A small model that answers yes/no questions on an image's attributes, trained from scratch.
Model: 64-pixel images, encoder arch vit, encoder patch size [4, 4], encoder layers 12, encoder width 192, fusion encoder width 256, fusion encoder layers 8, fusion encoder norm layernorm.
Training: muon at rate 0.0034, 6800 steps, batches of 128.
Data: trained on cartoon faces, 203450 training examples.
Rows from block 3 of the fusion encoder of a small model that answers yes/no questions on an image's attributes, named by matrix and row number. Rows with one number belong to one neuron. Each number is 200 + 20 x the weight over its row's rms, rounded and kept within 0 to 999. All counts start at 0.
Before each neuron's rows are labels from the 100 texts, of 14976, where the neuron reaches its highest value: "fires on" is the input token at the peak. Only what is clearly more common there than usual is listed. The data: cartoon faces.
# fc1: MLP up (fusion_encoder.blocks.3.mlp.fc1.weight, 1024x256), inputs 128-255
# fc2: MLP down (fusion_encoder.blocks.3.mlp.fc2.weight, 256x1024, transposed), outputs 128-255

fires on: "looking left"
fc1.520,200,200,196,211,196,204,204,177,200,205,226,200,219,205,160,192,202,203,184,233,223,208,191,202,193,202,212,200,196,193,201,156,200,219,182,197,239,195,192,205,179,182,196,232,211,192,202,184,194,216,191,180,198,200,197,197,188,207,193,196,254,200,201,226,204,229,215,176,181,204,208,152,193,225,197,192,202,206,182,200,206,196,150,186,200,186,201,214,216,206,198,217,203,195,223,206,166,175,204,245,212,167,199,200,210,217,340,200,200,207,201,207,194,196,178,196,205,207,133,203,210,207,211,204,220,223,198,198
fc2.520,198,189,203,209,213,201,179,200,230,207,200,202,174,200,214,198,202,193,193,185,203,201,200,203,200,181,200,195,195,193,166,208,193,182,204,201,170,197,197,162,202,223,215,170,205,201,201,213,210,170,230,182,169,211,202,185,193,207,199,176,194,200,180,209,201,237,165,211,197,197,203,207,200,174,178,184,273,245,169,201,207,175,190,200,200,223,207,199,197,214,197,197,198,197,197,196,192,208,163,203,159,194,200,199,157,199,211,175,193,200,191,200,193,200,198,207,199,217,218,218,222,165,196,197,196,200,214,174

fires on: "long hair"
fc1.679,223,199,184,203,187,201,200,252,200,199,200,189,200,196,198,216,200,196,200,201,204,201,203,191,200,189,188,200,200,170,200,140,198,202,196,201,263,198,203,185,193,208,200,187,212,203,192,189,208,199,200,200,195,197,200,200,201,200,228,176,202,201,203,180,223,170,200,192,200,200,215,193,203,217,245,198,207,199,194,195,250,210,209,200,199,201,195,198,201,208,201,221,200,195,178,195,201,200,200,200,200,177,152,244,200,209,200,163,200,216,187,200,213,247,198,214,199,197,189,201,200,252,201,222,195,201,203,200
fc2.679,181,193,200,200,238,198,200,214,205,182,244,193,192,195,199,196,184,174,228,161,204,198,194,220,198,213,200,217,202,199,155,207,203,199,213,200,187,165,173,192,224,198,228,202,198,204,218,201,163,199,184,251,171,197,173,208,172,196,208,227,211,197,201,192,200,200,186,218,200,180,204,239,154,202,220,201,205,183,200,206,205,203,216,200,195,210,202,203,197,214,199,231,170,207,200,200,201,200,198,201,224,209,227,187,200,183,280,201,200,144,191,200,235,186,197,165,200,204,202,156,228,192,200,201,163,203,200,199

fires on: "long hair"
fc1.395,197,202,200,196,206,199,237,196,172,171,200,200,224,203,200,191,183,215,200,188,188,177,226,201,224,199,199,206,200,197,200,202,198,194,200,198,192,203,205,206,172,192,221,173,153,200,202,204,205,191,211,207,201,200,204,185,209,227,218,252,207,221,142,195,175,205,182,228,176,193,222,216,188,192,196,210,183,208,257,207,218,243,206,194,207,192,195,197,215,238,205,215,204,198,199,192,179,207,207,214,129,206,200,200,217,212,203,199,193,202,205,254,210,187,189,191,153,213,201,224,224,205,205,240,190,193,201,162
fc2.395,193,219,209,208,182,206,168,200,203,190,200,232,202,187,205,242,200,177,212,195,187,184,202,212,200,208,253,204,199,178,200,191,213,193,201,210,224,170,187,193,214,207,182,212,210,203,181,232,199,195,160,225,201,199,211,205,197,192,205,174,189,166,203,193,201,187,151,180,214,199,200,172,198,222,215,221,191,204,169,202,189,186,191,190,201,217,193,195,181,200,194,200,187,170,204,200,178,204,201,200,201,235,229,235,198,221,196,212,217,200,202,230,201,198,211,198,200,208,201,201,223,199,198,217,187,193,173,250

fires on: "looking left"; "looking right"
fc1.737,201,186,209,204,202,164,192,205,200,197,199,209,225,198,200,201,204,227,201,204,156,200,171,205,185,202,186,251,201,211,205,203,202,195,197,200,210,205,192,168,169,218,211,241,228,121,171,199,194,173,199,199,209,171,223,181,196,198,181,235,199,212,203,198,188,220,204,183,200,195,196,203,206,212,195,200,200,123,227,229,187,193,161,201,188,199,194,200,204,210,213,201,200,223,234,206,194,195,225,216,181,209,221,227,210,163,211,207,262,194,207,193,201,189,205,203,222,182,141,222,184,213,181,204,185,174,173,193
fc2.737,172,200,225,214,198,195,196,181,207,194,203,207,206,224,202,208,196,187,200,198,205,244,192,199,214,201,200,169,200,234,166,204,208,199,196,232,208,210,138,239,193,244,228,199,200,180,203,185,199,204,199,230,187,182,202,189,209,207,201,226,168,199,202,216,197,235,143,202,193,226,179,185,198,219,198,206,199,196,207,187,212,175,201,214,152,215,201,198,222,200,194,204,212,239,245,200,219,216,202,172,190,201,214,196,173,203,190,156,168,165,174,211,201,193,224,211,195,192,210,200,204,199,180,183,200,203,219,219

fires on: "moustache"
fc1.396,199,191,199,219,179,205,198,199,197,140,225,209,210,173,199,225,218,206,215,203,191,211,226,188,211,188,209,182,181,192,201,188,199,256,238,200,220,179,191,199,227,271,228,208,230,209,205,205,202,205,198,194,194,193,161,193,176,201,203,228,214,217,198,212,165,174,201,204,202,200,198,146,225,217,202,196,182,195,202,200,190,195,200,180,197,211,190,218,214,204,196,201,119,195,190,191,175,203,199,216,196,191,223,180,201,197,213,191,195,209,188,181,207,227,207,226,231,202,201,200,211,197,197,183,157,179,201,211
fc2.396,216,223,203,242,244,203,167,200,155,242,169,190,211,215,217,204,147,235,186,116,213,200,140,208,239,213,192,204,196,216,140,192,201,192,187,201,216,208,199,211,195,194,175,198,193,204,231,197,171,205,177,199,179,220,233,193,200,197,217,191,194,190,206,206,215,181,205,202,166,214,259,241,200,164,174,160,201,208,202,177,209,204,222,202,201,212,208,199,203,211,186,170,184,218,197,195,219,201,207,205,200,182,184,218,214,186,188,218,235,200,185,203,208,214,198,202,186,203,185,201,170,198,203,204,221,198,204,190

fires on: "long hair"
fc1.39,200,200,227,218,198,186,214,172,158,229,203,194,208,199,178,202,211,194,201,216,201,202,189,192,200,197,169,203,214,194,182,208,198,203,191,231,191,216,171,139,197,218,215,180,201,199,195,148,187,194,231,189,206,205,214,198,162,183,211,238,199,214,189,195,223,196,203,218,198,215,190,203,207,202,221,197,144,198,263,189,207,194,254,213,222,186,210,203,218,243,200,201,199,211,211,200,199,206,207,188,189,208,175,193,193,237,202,225,201,228,195,199,201,197,189,204,187,201,190,195,187,206,196,228,195,200,211,211
fc2.39,215,190,268,201,193,190,180,182,166,194,200,225,195,200,174,214,190,215,204,223,188,187,198,180,213,170,242,177,187,213,207,196,200,162,222,200,185,195,175,183,250,219,216,220,203,176,212,215,192,194,200,222,180,220,208,172,218,192,238,171,176,197,204,161,200,223,210,207,190,233,188,179,199,168,224,199,243,190,213,183,200,181,217,201,210,202,213,208,172,192,148,160,182,203,180,178,198,200,231,182,193,203,199,182,215,194,192,182,231,225,258,201,212,195,153,196,215,203,200,203,199,166,169,213,214,190,222,205

fires on: "looking left"
fc1.219,203,188,204,182,218,208,235,225,218,146,162,197,206,219,215,198,202,200,205,180,146,210,214,202,177,203,183,217,169,219,201,199,198,180,218,202,193,199,225,192,244,230,200,202,194,183,221,209,158,204,214,191,198,198,140,210,199,184,214,184,219,176,200,185,200,208,198,177,209,199,199,194,217,222,190,207,165,182,183,219,217,187,183,205,213,200,240,200,211,200,191,256,182,208,255,216,187,205,189,205,189,175,146,228,252,197,234,200,191,205,197,209,206,158,195,192,220,195,179,200,179,210,204,208,177,206,173,195
fc2.219,193,185,237,202,197,206,172,180,192,205,206,201,176,199,205,205,182,212,261,212,195,244,198,256,202,199,210,213,198,209,200,175,208,200,173,153,205,189,217,234,141,211,183,196,194,201,192,169,208,179,247,200,199,200,228,195,230,200,200,206,201,199,191,181,204,210,195,192,196,196,203,196,187,199,165,216,235,200,178,182,191,200,201,223,169,217,211,201,193,199,208,178,232,225,219,214,186,200,202,180,192,205,202,205,194,194,174,179,244,177,204,203,199,208,199,199,218,217,200,196,228,211,170,171,167,192,192,198

fires on: "looking left"
fc1.421,200,200,277,200,231,220,193,216,216,198,242,200,184,225,199,204,211,195,169,203,204,185,180,200,227,203,201,203,199,189,209,198,222,200,197,203,217,197,204,190,222,201,260,199,191,260,216,198,229,193,222,198,183,119,197,240,201,201,211,194,200,196,146,197,188,210,191,167,200,199,223,165,193,201,195,221,200,200,200,200,202,207,208,204,200,217,175,185,206,205,224,223,179,206,186,196,189,230,191,193,211,200,193,196,198,193,202,244,191,186,199,189,196,184,204,205,195,196,211,199,210,195,203,195,210,203,200,204
fc2.421,203,196,189,205,200,168,172,249,190,196,214,207,202,187,201,229,134,220,203,216,208,200,195,231,193,200,200,200,173,205,186,187,220,174,180,205,204,249,197,200,172,173,172,251,205,191,207,195,250,221,189,232,201,201,206,208,208,197,202,201,187,218,226,184,196,198,197,200,236,204,200,201,201,240,200,193,178,253,176,198,166,201,202,187,217,200,209,221,190,197,227,186,182,174,177,201,234,200,221,201,200,166,200,201,231,200,200,190,179,258,203,172,189,200,202,202,186,199,192,202,193,196,200,120,205,236,178,193

fires on: "looking left"
fc1.674,200,200,200,200,200,200,200,200,200,200,200,200,200,200,200,200,200,200,200,200,200,200,200,200,200,200,200,200,200,200,200,200,200,200,200,200,200,200,200,200,200,200,200,200,200,200,200,200,200,200,200,200,200,200,200,200,200,200,200,200,200,200,200,200,200,200,200,200,200,200,200,200,200,200,200,200,200,200,200,200,200,200,200,200,200,200,200,200,200,200,200,200,200,200,200,200,200,200,200,200,200,200,200,200,200,200,200,200,200,200,200,200,200,200,200,200,200,200,200,200,200,200,200,200,200,200,200,200
fc2.674,200,200,200,200,200,200,200,200,200,200,200,200,200,200,200,200,200,200,200,200,200,200,200,200,200,200,200,200,200,200,200,200,200,200,200,200,200,200,200,200,200,200,200,200,200,200,200,200,200,200,200,200,200,200,200,200,200,200,200,200,200,200,200,200,200,200,200,200,200,200,200,200,200,200,200,200,200,200,200,200,200,200,200,200,200,200,200,200,200,200,200,200,200,200,200,200,200,200,200,200,200,200,200,200,200,200,200,200,200,200,200,200,200,200,200,200,200,200,200,200,200,200,200,200,200,200,200,200

fires on: "long hair"
fc1.683,304,185,201,203,199,221,238,196,189,202,150,174,233,195,192,220,233,183,200,177,190,200,200,196,201,205,201,223,197,173,194,166,210,203,220,183,193,185,201,199,171,176,200,192,167,200,200,230,234,236,190,176,210,223,209,199,228,201,234,149,224,206,177,219,190,187,207,223,212,195,171,197,206,200,181,190,192,232,206,205,199,207,225,187,187,212,191,182,204,198,223,199,203,182,232,202,202,197,210,162,199,217,212,248,195,197,200,200,198,198,220,191,201,189,209,195,174,222,191,201,162,178,237,248,209,195,192,199
fc2.683,191,199,217,232,148,197,213,208,197,200,208,226,201,193,231,190,191,212,184,203,166,199,223,201,207,186,181,182,193,177,202,206,210,198,196,207,208,184,202,189,217,201,200,189,207,177,243,204,200,207,141,200,200,218,201,199,189,228,234,202,227,212,253,198,208,237,188,201,202,195,202,201,181,203,200,157,199,211,180,185,231,213,200,203,204,200,203,228,198,166,203,201,203,212,201,208,247,199,217,212,201,200,202,197,239,210,200,201,199,210,172,194,201,201,204,184,202,130,202,214,173,201,188,195,192,220,141,198

fires on: "long hair"; "crown"; "a bun"
fc1.618,200,200,200,155,200,200,200,200,200,200,200,200,200,200,200,200,200,200,200,200,200,200,200,194,200,200,200,200,197,200,200,200,199,200,200,200,200,200,200,200,200,200,199,200,220,200,199,200,200,200,200,200,200,200,200,200,200,200,200,214,201,200,200,200,200,200,200,200,200,200,200,200,200,200,200,200,200,200,200,200,200,200,200,200,200,200,259,200,200,200,200,200,200,200,200,200,200,200,200,200,200,200,201,200,200,200,200,200,200,200,200,200,200,200,200,200,200,200,200,200,200,200,200,200,200,200,200,200
fc2.618,200,200,200,245,200,200,200,200,200,200,200,200,200,200,200,200,200,200,200,200,200,200,200,200,208,200,206,200,200,200,200,200,200,200,200,200,200,200,200,200,200,200,200,200,200,200,200,200,200,200,200,200,200,206,200,200,200,200,200,200,200,200,200,200,200,200,200,200,199,200,200,200,200,200,200,200,200,200,200,200,200,200,200,200,200,200,200,200,200,200,200,200,200,200,200,200,200,200,200,200,200,200,200,200,200,200,200,200,200,200,200,200,200,200,200,200,200,200,200,200,200,200,200,200,200,200,200,200

fires on: "long hair"; "short hair"
fc1.154,282,200,210,157,200,221,230,203,214,201,200,173,201,215,190,242,200,203,219,203,195,189,194,198,192,200,196,218,240,180,192,209,208,202,161,192,253,205,230,194,204,192,198,198,188,197,161,189,220,192,165,169,212,230,199,225,201,216,199,195,209,209,182,185,240,177,167,128,188,198,192,210,202,179,231,196,203,197,210,199,128,177,198,203,203,194,198,179,197,200,202,203,219,246,200,215,192,220,199,222,187,215,220,195,182,193,203,169,230,177,202,175,200,175,183,185,178,161,206,242,184,208,204,203,200,230,208,211
fc2.154,204,210,180,199,197,145,200,205,201,203,191,204,194,199,200,197,194,207,180,200,196,204,195,219,206,219,208,163,186,186,200,200,155,213,208,188,197,190,174,189,206,200,215,190,201,219,200,202,200,241,171,188,213,201,194,184,199,199,185,190,199,182,239,191,209,191,196,228,216,194,189,198,171,196,198,202,213,196,163,202,242,233,190,195,146,209,178,245,185,221,216,177,178,141,205,166,238,196,188,202,197,200,198,200,195,226,241,207,196,198,188,244,206,189,147,208,203,253,207,188,176,198,233,199,197,198,242,146